Weights of a small self-supervised image encoder: activation swiglu.
Rows from block 4 of a small self-supervised image encoder, named by matrix and row number. Rows with one number belong to one neuron. Each number is 500 + 50 x the weight over its row's rms, rounded and kept within 0 to 999. All counts start at 0. Numbers have three digits each. After the name is the row's rms in percent of the matrix's.
Before each neuron's rows are labels from the 100 images, of 14976, where the neuron reaches its largest size: "strongest on" is what is common among them; "colour at peak" is the nearest of a few named colours to the mean colour under the peak. Only what is clearly more common there than usual is listed. The data: rendered solids tumbling over patterned floors.
# gate: MLP gate (model.blocks.4.mlp.gate.weight, 416x160), inputs 80-119
# fc1: MLP up (model.blocks.4.mlp.fc1.weight, 416x160), inputs 80-119
# fc2: MLP down (model.blocks.4.mlp.fc2.weight, 160x416, transposed), outputs 80-119

strongest on: its colour: black
colour at peak: brown; black
gate.55 067:439487492486591497515555483432512459531518432422451521498539521459598509523564588411490423352510504471512402501600456526
fc1.55 070:531510497479413498509541415585520529495506496567499505562397542392484453468462407526484563519531482497476524532529501502
fc2.55 063:440520478494548493491429500430570486534471604531545523474546546460478603564487397462587519513508545531584415529415521510

strongest on: white object
colour at peak: brown; black
gate.100 128:494507488576456534568485488454463507518472513454604410491570378531487542540598518423503511473552560483472464479499461546
fc1.100 139:506578479497427552549520515514448509498489473500459533472390515420547540540479551532454465451524480525539505441465505498
fc2.100 119:536548520465548466582494467578566457490408450536593497490515497496406440413507453436442543539483571467445501487539415568

strongest on: light from behind the scene
colour at peak: brown
gate.384 105:629474466488547595487506525479534523408532487428418492476477478448505518530487462462456448412480522454461488492501523566
fc1.384 093:399513532528397426406474510546435461432509533535488450488473432524460459500502416604502450572453533542614442501474427451
fc2.384 085:561514415481440535475499499516527448479606534467474501461596460420533455549559476496468582496484540467557450465466470344

strongest on: count: four
colour at peak: brown
gate.232 085:415541512525613510475545470454571443565513499464514538402479442493558516555486551404442460463463517462484355495565519507
fc1.232 092:603506489501399484556495420472537508489584565510472569594566552560424567460487511575541535507465494485482598549382534452
fc2.232 065:581537421596525479498505396545566457469522644462654479494498528405479515522536417496470540581523543486510423442502448447

strongest on: its colour: black
colour at peak: brown
gate.201 149:467428474455640491571552558432473488511471351436498429480539572524543515476447492417451500548519515479498481435517529533
fc1.201 150:565566538513504475476477447599505518524451478524436559439455531461515611497499420545476396562523494490467514513425525472
fc2.201 167:356597498501513551532423508436490434486434580501561529521514511429519545490490492555574501537475513444537478515500534525

strongest on: count: four
colour at peak: brown
gate.328 150:627529571575574540425513479509451534513475469451510402563476438490459534537519527399454487448473442521538392484530423471
fc1.328 155:533516575461548500493507572507427457436489489520488516521572459348498551466537502561541498567500465525520570498421481467
fc2.328 150:590492425472383496457474501466506522445501554534543462546404420489586499479494482489456476504524477526548457472404481441

strongest on: light from behind the scene
colour at peak: brown
gate.11 152:482478514566574604571598469507511493508423540408490407438549503513521535533533541522513540484557541483468465473472533454
fc1.11 147:474495482423473381434403517507475491498551444557543548540497569478479473484463457419434441540435501524536515534477475495
fc2.11 171:594498421512490449506452458525591528480552550442408532461590499405520577534541368525563540476554459519504471481514467498

strongest on: light from behind the scene
colour at peak: brown
gate.133 051:433468515549455456550618511470453484524478393498429395393463608464429479536471573370448517530531524542550571471476519461
fc1.133 051:464421414519494522536659478528527531484391516518532517473472615425535479485431586453508514500545467491428570436432458546
fc2.133 051:502543454473481462520536524474579494432485541495603395532466496586508537469440463588443409477505486539568441426469479486

strongest on: count: four; white object; yellow object
colour at peak: brown
gate.180 088:514568488561549505561540491486558513506552572557590541539585561600463458499569497513431447471435525519472537523502451582
fc1.180 078:558443485544554498424394408553488474550455550508491447465476570437498517437473526475453569488508489481616495513469480428
fc2.180 093:466574467480534475493437573470536443463464520459541396481433502612477555499450395440454481515460606517486519479595535495

strongest on: count: one
colour at peak: brown
gate.237 098:565504511587500513376458436541429461451535580448441464481555439484515431509451539521545479403507511515526502437466477520
fc1.237 101:486527474437445420525498444479524543459499521506538548460514521492492550486562453466500573589562487488472576585464505521
fc2.237 105:447484540510662465537529490543511495494536499456453517528549523501501427534471478463528565481489552553399559551608474522

strongest on: count: four
colour at peak: pink
gate.94 049:492501508485539509485585524515487526480450555591530547472444494434493501541535448475536461538498467371468392552544453489
fc1.94 049:531453451423548477485502570644539526480611499519522490446421499496488505565497516507482482615513538531515530565499498605
fc2.94 052:466511491488546430508527383417549504484536478467499479497502483538494464372527482423496422455449526444546538503453477583

strongest on: light from behind the scene
colour at peak: brown; black
gate.200 136:517412475591529570525497439507461504472457521465475464456464523622476547451616398511548503517506545590534469551556432551
fc1.200 140:510497551519488516522516515440471509571532544468410510440426546528447538502529484536476529530508556558438539597499469500
fc2.200 110:507536521545453476480537610460506466543473424546438542428432445518506570448509475522480440495542579443554540504540490486

strongest on: count: one
colour at peak: brown
gate.246 070:485537525587525536524414440577415469442551519575478545545486499435471484432473498441464588475468546577528497486585446518
fc1.246 089:573547488440463508475549541515619520515509470486541480517464547602509509522608490488479465574474498430442477533451401481
fc2.246 066:514514520562603485477536414485540476499447441552409398468479467455519530591536406470570541515517503512450397516519555575

strongest on: red object
colour at peak: brown
gate.51 105:476459470441591425494587488589510523482417467449518484415519468472518522520491525451502491547530421492471458557508535557
fc1.51 116:574488530489484487410387535509522526615423538582520545570518530471493484478624527547497497476585514515550472531569497491
fc2.51 104:451522474469528538449581491460449481406475412533463478534441400500528388574494515428561552536570579511432505541430545464

strongest on: white object
colour at peak: brown
gate.387 045:634465499481491460473581520553529522482436460575538486496361628555452515570527469557516558492449499514515427432540462527
fc1.387 044:507464566439575587458552466595512462514539592481405440518559518484467459490530434476439521528475495582557567549549434446
fc2.387 036:461473525397509465454555474451513503471529429546455429449510486456412513551478442456471500544520559490486500477477495544

strongest on: pink object; white object; egg
colour at peak: pink
gate.207 056:484539480458441454507560441562560435512564460546446384545513542483444619522531575538443515548582566431513408531455607523
fc1.207 057:510544570480522599493394502561539506404406608491553485422377559427437524461510511581494526533465454445622473439454554603
fc2.207 045:525441435360423489492624461438497549545574524538416486486489470515464468433523461527488468452562562576540534437505534522

strongest on: count: four
colour at peak: brown
gate.19 060:553552503527549474539508360438445482498426494522543417475524598596513478520534490547511497475509546538429434432524415492
fc1.19 054:456509532572457560537471661530529489404485402528538389398469445452509510472419533473501456541589464484425517462473484520
fc2.19 049:480575556527529501486434498504553481531410522551560543503507545447489553578439473508491472577476579492511349479556479576

strongest on: count: four
colour at peak: brown
gate.183 089:484543476413523509458515489529494528489565485508514467574506590470445568471456460544468352411520525538473546492534505507
fc1.183 096:578456442501455541530482526466457502478501495577578548507433528514512544458405504555489545548475464496482382529493484437
fc2.183 085:417514471375514438459491454508511478487476486538547455527513444528488558501478468483500508545620586441506524505441505552

strongest on: light from behind the scene
colour at peak: brown
gate.44 103:600559514567440569505519534502480524565495522550474551499521485427461547538497415393413544437554544541542459515536519534
fc1.44 104:470458493516528460495412478504517487448569409530501446506501545507455414465503536655511454550459447519557487514513485434
fc2.44 088:498465446479447459548491422570491522542634505493472486485525509484517410495553495541460536490438567503611554476468499450

strongest on: light from the right; yellow object
colour at peak: brown
gate.43 113:503477500434507534482520524501471504447506457558403567431520479446505550527419505469560459510543463510477453496487522512
fc1.43 118:493416528533463573511519474463513467512507511491516393475425577441467473489550452482484356546516579513401413514549532488
fc2.43 103:419613533490571523448335607475560430453377478489579464471426502512547575564463536452488476579575495394520377487435480587

strongest on: green object
colour at peak: brown
gate.227 061:516460501492554573502568540389443552488410470438413561529544545472521514528493541444564512495513486493524486548469437474
fc1.227 071:534453493405412561423506440446510448565539488536453491519521457381514550476507469425559516474423449461427515470482440439
fc2.227 063:563523514394443561612487457457458522438429510475518476541464557512509555437520515471521449526468511447421514509433488447

strongest on: light from behind the scene
colour at peak: brown
gate.7 106:537552558546523484536537444558479518623492463484551506501386535487515486503584485422493431484526521530551542509562423460
fc1.7 101:541538514536483508545492475532558555613471477453546486451402598491471493509614540368547482502560527516508537536555387456
fc2.7 088:468497597510502528420431471487457461478409456475522548466473534538415608519511352433391563483490461487461451546545480429

strongest on: count: four; light from behind the scene
colour at peak: brown
gate.317 075:580559467532515576542427432539477560534507502555505487520446529531485614437478461377469517531469436459511412446517464480
fc1.317 082:475525456520481477476463478464499478503481548453505538507506525493565428511477487499522530450479475518451623538467514561
fc2.317 076:622434515520443499482530486468475474509454507502574469446517518416540517585536470565507461516511591438465428506509462455

strongest on: white object; its colour: white
colour at peak: brown
gate.347 088:568499583520402491471451488533557533389522395487493530541514560509502470581622571602491519472515483497496470526496409441
fc1.347 089:470493474508587463550533494473460434406541580508503483552405486576511553497390425572509457499494460544491552442565467456
fc2.347 059:460555481395601502506459543472468492518408347474439566398474471541474540513451424421436462540535534509483450511522576511

strongest on: count: four; white object; octahedron
colour at peak: brown
gate.181 097:550551452465555556521518474427531486441474587544528503488618539490549419570456551417443557476458458471475475513575499434
fc1.181 096:466538513582415583511371444465506518518511455593610582481603534426431528477562507459555541533520450495472464548580477475
fc2.181 074:576494502545477497510468458482513482453474574442535537471466535419438500605463543489568519521439576461400430453515469491

strongest on: green object; its colour: green
colour at peak: brown
gate.322 080:544478516482470499450493492550520584458479520518452485572518393532481454606561536471528454516473450540430407575615486438
fc1.322 068:494502490502514451528449442458519458491390525451482494455547534427495624450426526495511489451486536521508571430403553481
fc2.322 086:470512486525484520488478566561476484423496551487545529574474533452520529528516411572467492558455566553412460511581518468

strongest on: white object; its colour: white
colour at peak: brown
gate.318 109:462548476459545530513509442644520572451501444554529570499551593547487471467565433464528527442498478481548493502450445594
fc1.318 128:429566501421539472524507478605514536516511481491515584498534551487519556514554504499466520436492502482486486396528499582
fc2.318 117:627458519505442526517600425542498473485528560514493594502571494389488434525555481552526528502451479407458493406532456499

strongest on: count: four
colour at peak: brown
gate.107 044:531427506506393510512467528557505517502508516492547453426459495580481602481481637379508523518517611602467509496489474529
fc1.107 045:505491508539609497530562453537442443517466448483490413541491478488512496550461462545500371479547438493455500453578473525
fc2.107 042:467552483453572487492418615446526477511475517536585573397477404485449503471412491500489446486539543483594403471544473519

strongest on: count: four
colour at peak: brown
gate.135 071:492482485519519475494554495437502474540472456443513456520567505503495563494497645478496508460495516468492488445487484580
fc1.135 075:449455527514495447554602506433434427503508568432500467518585381469430497511514541398473508507445488458565476522531475493
fc2.135 064:488472493513456523455534535502549427482536400495497457460423440544457569505480553482532510460558516552587484507456560517

strongest on: count: one
colour at peak: brown
gate.219 053:482495492562587595459630520448501520393460522379530528495563444402540559464501391443431423450491509525439551577479447522
fc1.219 053:482577477447456434476640487557424552577475456452495568489622560555496409470520517486572469546522441477507550523573508495
fc2.219 051:480517453559511537463440469577595436479494527518572468480460524449505538573466536454508552475461631512575447524440425443

strongest on: count: four; sphere
colour at peak: brown
gate.402 061:491484530388457501500547453485534535497535426413518488541549515395489583502589505542425497492513529508530490470506469501
fc1.402 060:604560509445579499564481347473515503448460492528593480485451495591454470511420536441478434529525495565568535502556482560
fc2.402 052:467525459538469495530516469492584526490468496621433544531538460508429532520510594484502490515524469460559456509489469469

strongest on: count: one; its colour: green
colour at peak: brown
gate.355 076:445456490432508505583537480553512498519555359522454487444523492489500441508535424572497503495628578465439500515534525576
fc1.355 079:536545506478560569523431475486515594422469517518544531471568539526503384514458348534512468514511568460487517494410552512
fc2.355 069:515500466550427487574568505443523554469562445522437504444493427457445462518485461492600562476509615542467445505455580482